config.toml
encoder_pooling = "mean"
decay_fraction = 0.3
weight_decay = 0.0
Rows from block 6 of the audio encoder, named by matrix and row number. Each number is 500 + 50 x the weight over its row's rms, rounded and kept within 0 to 999. All counts start at 0. Numbers have three digits each. After the name is the row's rms in percent of the matrix's.
# fc2: MLP down (encoder.blocks.6.mlp.fc2.weight, 192x512), inputs 0-170
fc2.101 104:470516571463568605496595480439420536400513509450452546457508563486560543463438491563608530553472499380496571507511517549408542505524534554526562552475520520508564505507529510485496471540497507555486549469495492552519551432491445406603501524519396520418527575491548539445510426489538528547528454513442474505468451454429556471512434547483399444517541543485536544570406575516491465536509531385545594538498523535459488523566529466529468600454477580555500477470512472488557661505537519453456549511532389482485480492557
fc2.102 096:597492540433579528516480526554561540479458479470476494469510499477443506590534583423459514525523546492547474446482517441397401432587528567461456512592528506445533478481540532427453491524501501483569540491469439442453534441458478505542518438567450566552463441355405606488539459521586506495502430443498508461457443462431497551433500487470521586488487572506451562438605424549568607479436437490515523521544575545530483550515402524468430532595492465426452471454444540459581417451525471509541523555414549529619550473493
fc2.103 108:433546472529555423435498553516646548559513595509585537499537515510514465597483522481513526549537614447532523529591535407445418569551481527493503544503486527444472506588497427520578493582444564478599516414428568495455448514423493477540383536522429538535472508464454451416409429472448400477526464586526453476489458462526552585424430501525512530382545522478535512462419550480437519505465519500451534504455487430558448422523442499479574536509534550453592459470537506561490504438462557588531470560543522446449473520551
fc2.104 099:430566534575527410500541522456560551545510612526449440524548506465571482478525438562571568494387469539480499472460499544452482506436564561537470556618493489505545564466458502493473569490501551504523488537554482464498479474454467440438428510517446431580562470456471532458549489532514489450526499486530460421497547453519554478492503558537485548521483487544450441428556532453468570414493539496410432529492544444578522468541538474522516387457430467504550498496441458575456430513421434551525458533409575541569546502559
fc2.105 105:443429453444454552484525538549439525499452538435448487470463486475477508484480408406530495426475464505476619492484505419567472493474474439408547436463475536496466498383373508561431585517457506516517471470543485501546520542462571530460574520560516442444458466441489449445539576580519523523474530451489502488564456501492564419587489499419419477528533443500486458441469488569462520542529535512505437489600474507554469503503563418535530549520504547450544490480428517483432428499559553449536461455552567533580479540480
fc2.106 105:500565449512500490528520541492472503532425516563488478575471450561518505467510518460573496485589438568498552513545523522482501511465466508574538350536430427449447536476439441502463547497546484393519488477436524599510600549478653555414456595473486450525423483454470558451469485507476480450477489468489495577496469500473434534515578526445439460532602475613595484533559471500526545518494424475534487475593440522421493619451510506437466417443505597542468508559403505404480517584481416529495524437414582554503499467482
fc2.107 106:541541519519520446585544489400508427593482516525499537469578559528575434455520445597466589528529514502522450548411532539453559509595411575581547494446575555481547559560559420449529405512558436538568530514488503463443490467556469476558525540522442549431475428487555428533499544455473475506539513421520535465522543488473497419483494557535393533534546526486447481574548496446484497549573498639447464465449543497451545449527513463523451484512504499524612466534537496537525500473459482552579576511416517496492485507553
fc2.108 102:482501542553522586533530504489475534506533594505542491421594538516449555558476477596494494436520465465536591507562429426462447496460523538501408501445485441573448454460560534460523552526527479457608445520536508597470425472449501539535456522545541499441472557468488510490499555505444512457459509547505505469627543549503465385573512449436542542481552549423429553526488472596572420597514471488535496368528489532568531459562424501503503566585465490479595441444488455483551526508496497589455521481567502479500526574534
fc2.109 103:453510482489527489429552431467443508525450595411465526444424535560440453426531531478428492423499480506556519489477454479523490507457412561487452515520515483577465485434474480483648569505507518457550491464513466403495553520501491496457451488490502486508446516445527529538558468416548500409459464517506552496541486512475527444457498474513549577524519426544378481467554515417559490465457493523540419558575470561459555438515442449541453548457474524523558509507448484454479566516505466531556429482522544555461432590537
fc2.110 092:422400528533483508454520464487574434512396433518549481466489449451532550498555500522466537515487535572469517478451449595431460466557435445418479576433533613528441559492556558520560410458466452590466540498568475417446490539510486412540487435489442566517545565430511519452488481471513443467552489513467427582406408474540583484497573471485496423486486469490504475498535456511452457578467523494416448523539536569390510513452488465568548526533505442545464505534538526432455556500605532466515449442575421453444502532516
fc2.111 097:508554415491460568395563497560486561449497463463504460518555546497528539407439440473537504541535601503605440640533433438436559515431530571546464520447567482493552504567439512485501521489573516580507451495533471437467528435516468571470557517543579545590473507517543500564437572470472530560572514479472585524446450563570500497505474517503490503432514449462462576491435527543508437617493583507472528474466457412525433584510476434505454517508525516496637533448569520471583564465470524486521495477542520529404476601388
fc2.112 100:439487532571442422538400462522565518501413499502454460495473443530512412525492451505438579521442510621567511534537500462532423437436433472466494461465549539543437461605477485530575482398467491602398486454523502483396424533580508544552515477519509499472527493569540463460549489522477438519486524513466479408458495526553533441434450462419418523527412450458487524420601489453460519445485441511538554465424513508436434518491498407541550466526459445421450559497576463606513465440501520467493429567608456430413478564442
fc2.113 098:483549487475535503506548603529513488537469418530568485456529523597510516581534490407462385447532571518450537531513485522578535508560514531553573522401515451451477402478452445568511538415595549482425525462485530386577439583526480545464552427536526549467505551420601416500448530481470459534503510479545493515560605467465492503463472562567544561423617477512499441576509511555486444534477484444543405500412497554530446517568506535473537578563425501505430470425599434554519525507451559498486445507559516414530509495463
fc2.114 100:558525540425488467598561422542484478505442421537501484484551428474564436566507488490545506472420441449401550508481570458488556509472594507504444422546450424508535583529517531465451470545417487505407484500522445464515507562520440447472517403425488465483555506481549461473414551441444575424438408523451506405460489581594513464517489583476493509456524553446383560468468463432477552528527557434503473496377445555577567456487458500487517512559411481507487547547411439447539550513433443511532443484565503478582476474531
fc2.115 098:454551470472469485560543501508550432497492516404507581531480594485507538454543423477443499473522461542455521444397574535483616601522440531514397562552488449454444452451582471436481518459530499437553575479493432471540528495546454543559512563473548492471549565571524550590543491493450558512503527412417508568564515477524464454462432508580470447508471503430512485553502517545573417505573511466457497487554500421489431509537516505589496537527440493491570476494480592431535573593615499471468515480520532509551495588382
fc2.116 105:541400419519461418486441464519529424528535572558455561602494584556564460458458544504487459508488482516476518480509501487509426531483514566522526461500454492437463454433458476428456534542523582541424383444460509520570527515419537547486462509472467445515472485532471493442507456536541498475472439520570444466531463490444484602521487557443530487455610494570563540509557586498500524509445432463486532393553473551498576507552544498437439438494580499579579456472444506433482463539541546581552508454531497543500534465517
fc2.117 108:508504508408474458532427458431530418498531542425598405519375400554455547485512553517486441549580405525576535585481534508478455427476529483431475470561463475525493403527513501505540463524534617553547406578559462572464449489533544513560624488514490535424467471526458556453453472433505534617464486505452535565476552483454540481567442470467534427498494515545508630527452456443539501547517496477487458619416444472478532512464456482433528546430535564389530503470542560468476533541520580422527554406547483429561505533470
fc2.118 088:515464523460529424444462483485578424519438535539476503527524433566539510473568427512590426452393589419424489472482462546523478574573441631502527458593508505475429531526539497486505469426467477537511488538560453569508441562556492536535440551528541511476429488459460471469410481441478465525526425395540436400494469496477561549424477538490417563531454524510489524537522439477555510529545542452449511579499511465502483494467543492450583443534490538478524523534388548507525485522444422525515427490479485482593541422616
fc2.119 097:528554529534579569467504542539461402465554479418492472522541517508496626478371468558482513374438535501536558524532497518436580556429531484511575449525425502533514556510444597573596458404559582456566527484527552459443551506449495406553454527466489420545464475468535573536504500481477525481394402466450522593423417434479518509475591464505497564587442595436419499524475546564492493462603507583413510491456544597510538515497463531436554450365521522446483471462455498514528501516529458450574483545453522500475499490520
fc2.120 100:527477494424507464524415526528451488489557493511557472420507565583516571455445547523522469451496499440448524461489489530488510553580456494438495620536431406522500460412575497497450485498482469572587594522420509501490546435457489494551565505479571511458567568473433434525577480504419520579550571500500523530561526484507560379469493454545501501455521434475561602588433574564521454596499506480531473525557543526610465513509373501567475472585446599498599438465467511432443445497588508603412447495524387482466515471445
fc2.121 105:510455511485477497500551575399546466501432522607502442541418489550590472503640457538434560488540510521524454580439544479574504438530488528486544461423522504599554449431576562492506501450512461426440560541504526511551502499412423441496456483430493512404475449486534434462523499486567486427535585508576474582474491522529519468543468530559487575522537504523453589565502540579564444502419581464507462536475499527429485500584389549503505551450506426564442411494487496541500578482497527502446463460522527472526410484510
fc2.122 105:438485573511440502565495504448443440485477582591447557413553540409486505483511498498527484409542493460486439398473563582432519457568541470535455469432492526501466488535566473437485534486548536511478580435493404478560514436416508555496474530451371494514483480505506515488484514508477478532532542527551545554490529573528423407448568557537546510506565546577526542490560473522524485523511482444477487514473431554525435469572465444553567507452424416472441505485517433526578591387454525460589525502560386479568420527468
fc2.123 095:505490503475488562494546490517454434417480517367425588471488482579442537532543522536548499566539533555424419558493602489413558535447495506405445528457511495478514551487413484480397576445445459493452466497514480610474622545470574490350459471459480447576543510443537487508466456528577603467517489416563595586526523461493578492575539520531506478472528545493542491576473438419446501504484643429562559507576458548592487559427445518515519446483533460499503416439512484524476507501520441429479566423482555551468456432494
fc2.124 095:478503516559539527465467463459561414541520487557501382510431525521528422636487570463468443563553430569485433527500496454470406379443464522375497426517516593515549466514517522504519475449456548539486473489442481565535489534426503438394457521518483512498482510504592439530473572508447467460530571571550473488538483556491493563477624521554429502498437558482551424545557494538516477463501529455573435407477537477464548596400485530499478528480442461416449452548459493639485502511499535500586487455576454463391513403501
fc2.125 092:445551585502490536540449546408496474582562532442470478519605567470559551536493541527586486604462541393435493493409529505501434476520555530456454577519518461535482543485593424437515481471498391464476388479485534438596519455567539505613561485468576485446456558587445531492447441489475551477608561566559543515500480500459458492549525544535470481551503482559529526495536563529468485451448505406587494431557524518499524449526489500462521440529468495522464511502587443518513464519465583486614426482556591554580537554519
fc2.126 093:456499463533471559525421527499540534478472507395467615388504440464432537431581542541409577490514402428519473524473508482516478524515589565446520527450443548547596459595589527414438502417438485514537549444493444583423563548471497467420450518545444492580585502567467620473525453509466567531477543492487606534556461561451478576514528493556509580513393532475545498464532459528534478453508518517537569521437422563515435467498434532504568477509470471522521557503561461407546508444434486512462454480472449547439578493440
fc2.127 098:429548541433453533455487526486543515430482539511502526514492581474553434508422549521454483464451483443548456531542482430564631532507420594548517548496550423483533420459445580525544541581429546567373548459481544474422519489503431450387476484580442381500492496492481439445582503480454424546491525451585470486427450534559444467542455533486468512562499467460485581418446515539526514447478461555516435434477602524493524529468451604502506474470469414457623603537476512558585504447501532559572515565490569551609491441442
fc2.128 099:430504498571518502578460555511487358508504517567443480513585597517560412494494515511523404463451443483492450502483528484544535559607479444517494506435496589503578410539523538458553490506525527545471384559478539451448457486429559493522483506464415571436467520571509449491437535369493477544454565553467514520544531515570550441594443449647485408504551538485559571531523440453486432519492505587518474514482514418458474559475472535456418465484477562497427526514500424467557546503498510504495383456410520410481457450537
fc2.129 105:479533455565453443432536539471425492526569629572452571526462549459518509495547464433446426499450556403498564498465484559533503440558490539572460497435519455535538507444408488491520391509458516503589463468515548564563494487474487508472553520581467436517529556541463563449562426527498454485501498560498523434463553454480472484502522494398463529473433567518498557543417526511457507558471481526514561492575488443449526580469481481521571457528487560460579419508424512569451448502475549516460471486465503561490559484491
fc2.130 097:524585483440482491485438397510469384564505438524470542495418614502451460463523435523601616562472448521544507510529513460484453417479527527410570567483472492467532514470537532496490562431443571424403505523495491558570570509517565577500441481515507550521429453484501480444476589421500508491474504548469473612475504545436499515547520534511486552519454562547520564557434536484569420445556487514477539445510531564502474459511544404485462468561492526454545464557443472473484534471470520463491457526498465451478501397542
fc2.131 095:518478492485458490479475526476422522528528558506481524520438445525460466601511426609444474545526450517539554468540571547490515511442490564425568535441510500600468456483526609522418583520565467508535484495510397573406530545418504568552539417564562522484567546528456508444536442574492572581511510462439529487549538586404570506535501432505516479496536573577545551548516541496543453465413574488396460490395535470454530469415470536519536524456564484423489458457499472480366552502485425469440621509540469441589482415401
fc2.132 105:460534435518516552475509515509473571459424536531511503575468422530525543476434482533519467517589536513462517547439519456522533570494517596458407438510495416475501612421447484512431505454515491510517473556470508524579455503520540481534488557534483457495503556568405485470449550542477571551411481462515499529533524500505456473549455572474478499474469511518530488571415542459410596447418495434547566508467483500572546510572500558471576552529514489467430534474469525412472457610452502543611627560423507520421507521530
fc2.133 101:456498508454478569521516509560497507496433537460428515425451430461482589484496476394482466426475468462555446517421440490447425516528493352479511466531516519466501572507587474542493577456452495571432547541448456465479543480500593470525475468521488588475549543618492404575573423572526509485614593476544555565494558470422515445483483419442553411479584462434558532488517485488458510458443548525490470444434429452452562532472530469431529453550525513543536541420537477521502499562488597563518543552475512467510438487471
fc2.134 098:514505487510569493595509510503494554514457468567448405435441469518565512436479512351553522433520493563425506518446508502444419461583599543489477431470496515493538474558522439476532505609449482523524466537443455512522449504456567545449547488519527447537529389527508482496516447453452425533529543504538526552514593452508471553548515493501503515477484481454473442453568503548516544462551503478539432479440463407578528426568603544475522542505540570461474504573458530480454490518445570442488502515603529501513593418526
fc2.135 109:505534448543503472532430606506533460487501463457554514518515476464550473535492438463476493581450565428444494488526514465508484432431463490602559477469400578440514467625434517424480425450570534465335417495480535473430523552564537554519464462471528494567523478416463536528502554492603443506521453542574479503509491536581463524466470578537527484415472443509461495487502499494563473461503431460486491433465469549494447496512433412429454461433562506532453578455576521510463451548531499448498490520509533520428602578598
fc2.136 095:531556600409570541473478460529525570437530571400460535553510486487393475486470490541510520579451376469535493464455443525540505496512531463478392486533501492474537504476458509454469444563514522409563529425415570552569558484432484463458530502555505435507538560509520529451420453513457471461525426420536513409555528451474549597529537478541525567456469480527463493585491502454402518547571416462612602478544495583467477484481437516541460417491413458458538586549510538481505415493499523501470527601542456490462520456537
fc2.137 104:519514405458484518532515411526470593436455473485485463532454418556482462495571466540456509524527447545453465517536519517415550520469493483579401523545447428487560550599498573503570481443419445545473492547508501559527466453503475506503481472456494569449532458483531503504505519559481455476492505488433620408573523524526525446527484542525416452535561508520361458495469537549515528466535503478572542449471507523508492526581558587593521480505443516564427479461487516521491589540489545436496466398613571514507399575553
fc2.138 101:483556511477485525572470518470500448487442395539507520434559386462555472449486474453508478500535442522482553498549514442509577531597466501574546459511571425546548467467538434505573515495419548482430485559506435547563578501595470511470536422449445394430509447593500520491514459389459481489542476433467519561545472510617527512501549605493490453473524487523544510425527570526411462519520584454509533464473456500494541489559496540480531471496459479527406575482493550504460440476426480432540548519417501592544405382523
fc2.139 099:451470382451454503559449464496421521537532595454403435468440534479454462448506516411436506489399464541495480506458394509507474458441493517488507493444543505456477436406494482566488459457475484490416496498490550531506499525411545520552587472545467484480552493457522410525606567560423480465544617479412518512488519454518541591442499503555531469597438518466490439410533512598450527534459472490541381483483450514454553444490505417546438453544433515488452446505499452478471426477544552465479467466453570523497527559493
fc2.140 098:542535530465547413600572499521565500554466442560371521521518577525474457496475561401494390526536509467455432488535526545434475471494584526408467450503495524553444490477514465432558539568504600559448489436434542568446551499436563427506500460542493459490509492416547505452413578488458444576580551507464525538551586518432480544477509549561458511517504580473543595471418519538481484477470494511495475493538517472484559563536497478504518509502436576432491439493505539456467498439560508492550490403537460452558553427498
fc2.141 089:554459435397476457548454526506529398513531385464520449402554434537418497561539520401463489439543475543462445528572481509559446425496544544498506466452458511464530469552488517498482510408546520456440586463469511560419604562434548519425430465498507527441544420537580473550562464577477486514434552539449561503428490447547496499479519481468451459489505484472463507481572532444528538480514549446557531577537423462515512406444492451610434420495422530477597526554416411501455539536546481500525472499479511417540478526571
fc2.142 104:467442467489403551599536425517456509516512527433536454485438456545490596522493523495435408488497408516419601371457521518443584518523449405458540534514496558587578527484450469540465548498488375506504577443567557436475497428602473519498472447487584528479534464462506419453561511562498558478409533480469429518478477485518468501485430422419420556577469499507520474486526571561492482579466414522447465516550523529524457503412505581467411444417515607480539393474539512526474565507473504457465448527487498550536439599357
fc2.143 097:534536469442552514493447421537511555475622473430504577446513445511550444549586526550455429549552515514370462457463491497443496443403559441441477489489453465481572541446417478469511460504513611515470458510524470434579460565564475529455532464520487558583426530438504546496426561544465526616500509472410523570446543449510581538571514502426584474491516606494532559477444554454518539417405613482521491522456460474539546434491500464583526568489472608462545459456565451481521528449592468449474511484557559545446535497570
fc2.144 094:579515550523510501526542540473536557412555457413575415468575427574494482417482563475593493541529463422501480505449448448462475529513502448535460505547476503517581426587559532409520436495503483385490531435409534434460489459526500518612545471513505525499488577567469472564494458556442474453547436479451492518545484457485477503549541546471431579547559452429446454569422514513456448560439561452595518589478430448443518382562433574529423485505462517574515501466475535544616489446538532459568446498576491621419557578552
fc2.145 100:447445406560439540407517539504541506492523447516478568536596423449491517400564504545557460529513561474493459471475486493502580486434438591463476522523479517484506466524505432460580420536528506511536409539502568480470466526515546458499464487602517448454439547601460444486507594455478408420465483515424549441541523538587443502515436539544497449497407544502442610473488520523530507427523489607553557472461522555481545581501514589446531540469432594525545496470553489558586480519555517486528537514459424589511463499504
fc2.146 100:493512493584479491503569508492496468490554587486427532438489517467496491466354382535602460519538502512526516540409462493489442542543471554399444526558500406505542605443504438436441460562532537447520439462487492493584528563427532448499518548404543550470561613551534528537489437524418475460511566489464488524566491571564493516507452490526506415562504531616502482519431540538431512499587530500570600553436590530428449482462529585413467519572442576573500546428499494548502551431487492606545511545413495534589561502437
fc2.147 096:484497538431517488480511497410426433546518415540574497577567463528561421512503474509532590442537507499564540546413495531430599483526538466471515505529463567475584530530617516563535587444523494485476529574570511525538521450543482572426607482417526485441560507523475425501444509450593490520453518413549560506400484462586568420538459492526604405598444526478411516374469523479477497555504523514510481572521478560395501489566506510489561509471397441399481573575571495433537493470574522511545555499366449552542551466492
fc2.148 103:461507517512544493415424544454465577479465497452488419537480524539520452456562549580531598524568552514543500624555449506558405497459490468579477534443452495472479431582407583528593501533414456533501428522407450572578453485417426530514385511545431516510416545496469585442503464503593470476549520553465491405452531569501545420454503582536535498475451482467451514445496508496486518487508485476428440485492513473538481499506598484416490451442514472526519556550551526593486579532453517430525426495505495567511445434458
fc2.149 100:556422460576541517440429504608530520493436539519366502512482504500425534438509425535482549437546476453498561464520530467534556448516501405581450521433493586493486530512542412447503523480531424394532556579455564589453559546463468469530440553517581548558462515647492520523565531593527551442459438475418510440462463506474463529432526381491464536478558593518554428527482552482511404446558500515446487502564473577454462513506518456522411436406540568479558523507561529508567455516497480531511582468459544501492534529389
fc2.150 109:484411500523528538521566467612433508444519487439551495514410525491469451493548476591555436596420414441446522530468550450518582553478467460496437470486452459469455522411581549508493557448478458466416501496559551548466476490526490496433599488466453424509457488539494579387524441439576555508542497457484507530421492512461532449580522387522468547442548642415532521555522391518649500439525464518510573498464468509470451513566589508544458451496547501459399462527434470447478494479449424468479426472472418492587510494456
fc2.151 099:543466515521519521624576518489498482571498579512557481481545430528554431457544469578463419447539448553474507494431544443471522470597480551453526476551433531525436515413593524501434555584557478524582481465561508534543480465486569539553503534457569539525429514421519491540434488463565484528425449413530516543545469550472419444543509422432474494528530440532527545497592466496456500489546509407474407404433582440537546537480529586431574450530460479562542507528506515441477499511548592565445467458384477503604624555463
fc2.152 092:508557469442515613513535550545445505593476425522576493540432434551487505463548576535492508503436526476586504542473506542548467571456498546521543473516523597486566521445394525524561468527492518550546438427442526454505539557493538468580461525531463413517539507553536433481514559607487451496530543465494551482478503425583439525530548504479386568505482535382426503471533543444478439530521527546449406542565440491457502359486510541603533595452498611381470621451377559514545435511558538449452422572541582413508509583414
fc2.153 101:491436537513468396405453456496508549570397574431440463470490509558446480585525519561511522469519519530460509482442448480577457481432470484572432478507457486466478420429553466518491537529625547484456534459508471482479517534416505527469440509486525601418548558457424531488463495487439531508489459545494579446596531537464429491489460572427579625521604559453486511589572464595442499453532529469453496440527437547532515388554521508512462533522492441549546556469431497455419529436506466544518471546566571620587522420479
fc2.154 103:498554526528538472500431585544450478562513577509527541426510585408550498492549489508503485542537564421519575457563488505434453473552548473595452566562508470463461511525361437421566493490473535524554447523522568441509569446518527482602560527405449459462504556533476449399469523498491461525454450453465503490530618418525508367412538427564411484422339556450446545524470495546537457455393448557460568496498459526554500483491481476556492446466468498526619567473578568508471492508442572495495521460460564465469453482455
fc2.155 096:531511530494536552509551516494524544440535558491551524478427562547537450530463489513534520547412585538527487434451441449402482481595521504507455603529447507539501523535489399449471535524582441503447515453549491514543462401512498515429523550543603456446494499417453521507538485439520466448482488472506563539556526466461525426553519426583486450521578581488556483499494500542466507511542444503400463512541518416494453541568458487466505591491517542595543495544575505530458528401513556639471500561440437430450502497565
fc2.156 099:449472491519442477473436558468408459461539537557448509479526495447470598517415567580471582586496576468453497542557546514550521538405452570538469485446535487514509584534511489434544435496516501559588460513541477554451475508463494491574541450496478524598494439509519550515494434559449377459488509530543551358506477520536498510423507552519537485490528413477478414503526555543469484459463374465434604515445516543562592484539520406456442412475459510519550499551477487588476477514497446607538447491606587492434521508498
fc2.157 109:528589608510573565397536525514473553460494548563506522514605503419569541453542527453472488425463457440468482461485531598559517463461507530579437555496483481493432488529613429500561468463458556510457633480524417476523518467495432511505500427445495531555557503536437522538455571487482442540477490412503553424484473511517439434391509486507511580413457494458528555534449456475455558423490480551510457541453515499499440498507492525486583471520469510539413499508492487512550507509509433558502469495488413533562487496542
fc2.158 098:547536442554497555419548550517596547496495470530556426466548516551530494520440572525541554449549526507560434495531434559537499512474486492483510621450497480492476414558514469583507469450438532545548577451441566421518424411499419551496533401542546554573467491575549483494619539467448488553507513477554543502520515445562534579452458420468520548501467498522447431407488586587494443519456519442551448516475545518454521400498511534555463557561497457385540427493597444528547466492528535465458541481558570464445470517469
fc2.159 095:480599442446507526504505493534507554444537434453372589531541494539577444420570510609470509518565527424618442536462512449577476500552498431505541520543581479516554503594438533423634578394449491462458538533453547469431512408567529502506485551440445572440517509556507482561514565540490543561447475506459517568578465415519553464451468528466530417538483584522476476494476571391597448462419499425595569498499542428459578510517512574498550450461500550485464522492487544508472503544435545511469560445437459503463485489477
fc2.160 096:549538536498508449461481449549557461489490438498606565529457494585522486564464502462426568450571502505465556551563428401444498449442508555603544512504423487532471440565523466413410539487533543538416457529471545555534446479577508607425436482459605536624425460522519475562420470522516501490472461474489497472481472546591496472526508487424459478469515544405539467480499603566564546531493446525469480379560524460547445485456449450478442497436570611420491478438600533536487501579520573542478567477482483411500454506494
fc2.161 101:572497499392507483553529473478514494515557481497514490456453591501510591495513518564578572503575496543461477576476434543483516448442502430471556553575545494496410459525504542493500489424534559421517499488521548564518510567522498502434589585575497474465573436480568482455525497554509463557452526564454576406528549457501463514433505476485444490420487568532438549592476503537489523475503482456491503442474514452508463541512476483560463469551531545446480506449473493538587402527475561566431521457511514525491548438566
fc2.162 104:531524510490554626550485478515454483474493505542434495476485414460499511523513543536455527447422446489486485511499457564411581536428470486519518477496549506443568538500546470483483498436427514589578590428559467498450461544536590511437554534493500555453503486595542539495574555527516510575396453554401485490564494468523507518483546457525524517561504502409420582557463462482492547433494535554548551542466449541496545498547543520460501571538534543511492517529475475576550459588482478468464513428533515550468523484421
fc2.163 094:456428472469505456477475470524525454568465491476600479542460498543495479433565471510536563472502423549436515561392486492437512467540468483544554507588504550524464433446517438548553440560490439485484484496485484474426580451543544462547617558517416553471500476500460528503445562418538516583497482466518526523391524462576475559423451408448553502456391567505513540530455470533519522421498554440498576514456469448534443480575552436464591488426420495458442464487566471558555479391522450440485437496475443524577478561450
fc2.164 098:515502446458539482615505478523542523548463510477469455472531443544502524461427464453490406494542502453492581507475491529528476513624464505478496390483484519441489479380546427432536425489493526536448399450569420507484431544552548523579534457593588473507529557552477420608540451531586546426436523439457385564488528458530440481488504436454521553529608454439490508548556445535448482528530486491477467449474436553435510422446537496485491479480552513494551531519394490493539437594444541517514449520391586532483514505468
fc2.165 099:438528543464522496535548472494596489444561469449550519483456532398475477539571533475546519533430463396402468591395492458476623490558527520585478480521409516504507567524523486466574464527509526466517484466431465499411472547473488468469468485555470532534579435606562483524415524429527463405449529463442429457523524494498474552397563504629438458563487519551484453389457465496512473415518553481462505516404424509454413561587431556548458426405439482487456491491402526571499481442515535405452441430469526556538543512498
fc2.166 097:510520532462490471508485505518443563507560378495488457497542421526481570446455609391493548490557448461481513488557539447478477614428560488432530461420471502535529450516519525496587431581542611418429562576406499545544452517524501453452523455481484450525584528498510574543442461542516473514467486546581436388572501512479435525573447563521513467542502416490529473459386515502367548530503588484571519589567518546472445427521508446508554475613426439468440529432569422560519484450469465519418481488544413546499481434510
fc2.167 097:525405528486481515469427551470459473498498452551505570463511416533530535533443478452409486565512514485518501478557567577449534480518555583608554537452478544466546478583470516565535371512487428513501496529494487450573487484483476458402422538462571449531483479561520569556413495433523490519408432499558591407440434514499500535523476475449527513404474428525519416555532475429436424540391576501468543570575536581546421548456451584458575511439614493535471570487467522512530575473471522485429526466533378477433479565502
fc2.168 094:571417555509479464495487431507471516343570489443451481387448587547471562389501494468553404507394511517450561556522513439536442483487577528391525557556421541504468402430533456450427585428558480554430453530517525457454544507425561544520572422529591540570535525570531583441529525432559481544545583432488512622480563550448468537443494456542476498505513502446582544543593510535444588531459555413501526451540519518454508499560530486494439422554596457436490424498556547423537461530569511416450448524517476518572469525431
fc2.169 098:529558475571436496497449540577469536537500534545531477468497516483527506459524428632515522482441567515615497401510587436479510499571435504550452504439514479584502572477580558504463454540555463493508544636516512459523532512525425398549447479453520570456481429437577528450519485395532448428449448441519461442520457489474503512493551493563510594444575555499434540519550480468616464425486590553469449500448555575564483487492475506459495567467483453447488544459468517416485524513441473481561536509477444500450514603543
fc2.170 098:431471481487490470478473575534527460526501561489476462539576534547534499416531527500465414432412592520426620481525444416453569575506452511456445508564560422498493600493505501429540481497542408518562531457475461457525607496453396497462495414575561433505510473508471435527529524577542454537483546450477464448500410519480582456515417515459382518460531551552548452501505536555468548391526537439456449612598565495578467450435569582510539530496523503439475597547572597374498478462494460519487438570429492557500523494547
fc2.171 103:565482491579433434441473467463441536581533504468501528509470401414494514544539512568441491461608464431506455485461426505532449483448513542477508516450540518535576458540561443549586402482567573569552501429444494562472557438534510544457445472561479549453456513553477392544485436559439476509491460485459484421464457466552431437422436466487499502511427457489532530527380511427503535438436505501497431565454508494539539452608439433488479489471484551494582564437476526511456547461490551492565491489393545443533489517569
fc2.172 101:450507506451467531493441468446416438554496479471540500517492436506519480461590417449443589380456479447479533564488440515495583519481454449463517506494480481556570524430590446495544518516537538496544431499453533488432519512540464492517505481525525535443544534475495582470500492469517532529408472520433469600474548446503547520477510475521531506535488551541456542506512535527613405558493516519518508467468558453521433441497521463594499441476463606460588451523531477385541611513505476475430498534468632448527498496439
fc2.173 097:468498549487514540476522490533514494550562516439513483511506506454526574486509577554513568552449571441511569532564546505547568560417547510523557447499418479504421634515469502512591537534468528560535508443469497495532464470502478565502457523431491556494500542529627508488528554471514458511548493529517575456502434467458455413552529490596465507493519405439527517444505521449464461538475468409428522509570455527427498463491546504470552484428544546529440505508595539473503582514516558540529546436439507357399432488487
fc2.174 104:454492482462446506511500489543511495469574505567517466587480435428593603444526524501400464504542573489504430586457537519465474581458494557541500436410536436390583507453512510524436510574546431537498471476540596521496422476468538515434526631485542524528540502482387545489557473523396518519480546464436473578446455499436492513440490533503518422530526423526490487605480395501557543437450433546500523471575525481458464537524607490519559431479506504535513480468558438488571427517437538465472584530447509597581534519460
fc2.175 097:542473545413519496444466506428526476541487410472535474448537491534491459567483410497593530432500490477584486565445475557526625546438444464429562631500515493421572387524627589452481463484563500581499434496541478485520480544560582552499556487436465508446531415415423417404430517452504490559514504502499455570455494511522453496501503519522576495531433470500486502523526473558511520590517481469507481447513550427542456500456540461454596576508556509507511412530520452461489480533469445490471439532570499468521506448503
fc2.176 102:508530502481462510493546480467446506509484451527452476477515513549553389502519552521597516468495480414441467445513395531542487609518541407410472415559575459474449533480492573482492476517459503529544482492554480491471543538544491430512492519463489460511463433482522508468502513528535579445478545438471495460429519459468397440391500488520496507579491499391492580522438521543575422527463429414569451490434539428537447514567589546520425628476518453482423467472485454389466534463418629440517511454490498448490395489510
fc2.177 106:512495474474561458563536497559436532482543558486517438619498466569448440598483487552502413533589491519448526459504511455553417431453483508454497514592471548437564517395486429443432583500439484511570479548498518582473549496449566472538568491422436463546494599569489507515586531578459561615497442575480421569563510493489454456555540448419514411547474443456591456489458583447486535535423503484470493512477446472490479572439555491447439479570528531561504538447475528465396492532595550517545489518484471482504519525520
fc2.178 098:457545483473509465411503527541424534509578425518531588420443508433479473512436598557561484533539469510526561546527450530496457431550498551616496465456536466498562476587411459440565513431552585489476501441475489496553500497539566552456482536594512457607413572513516570476367429487512451546456448461530544497492494459526495550513516495485556548506513588411440552488419415410523520423456505478473441569575530572520499430588474479519519579393452563446534596526508506535472562490406491449500492506531524562519560472586
fc2.179 102:482499466493566554476521551498521542423538545452351484531540463546481575502449407502554430437478547516570460539470544422465480542458490487491510467438497464586493526444516440511462541484483537534498558511530485608578463414528464443437429478499583506504477403468462436577459466555486522511530553531507473525533518573540473581539507459488477419481490398563421459493500552537462526560461454498496519441476453514540449504466489448570500419527446460557458490515410609554455536558492589482549505510537478470422431436573
fc2.180 107:468497539495487581530660475431494507548586492549467551475483500459505432530461447414596502496491461464427406555506550532479489562574543460497461477515525472495486627490589508568424443592573465474463457560435451544504569561409522428430587548416377540499469560482509571490550467415472527521510518517606511551422491584393519507631549468427456438548647574510561490482524426495465507503574602513526501544480438535514556592532592505464549531490537541491407466501444508561524519431476535498499485477492391505546584437435
fc2.181 098:545544525415491473480463475524508438442467485487454458520503475509462497454476508463445454547567546588468607407568430428454419485486423508544495540488507498465459545532400506524560560437459519633466457517593465516408445482504576453411573512502541390454535422469546467516498468575535501526482485462534498453558532490581521504435541428405547555451472545549465506436544566440557515472554465456512531565550495498523532449556418565449463399504504558449477491489589525506515448528565407462475507554516495576530576521505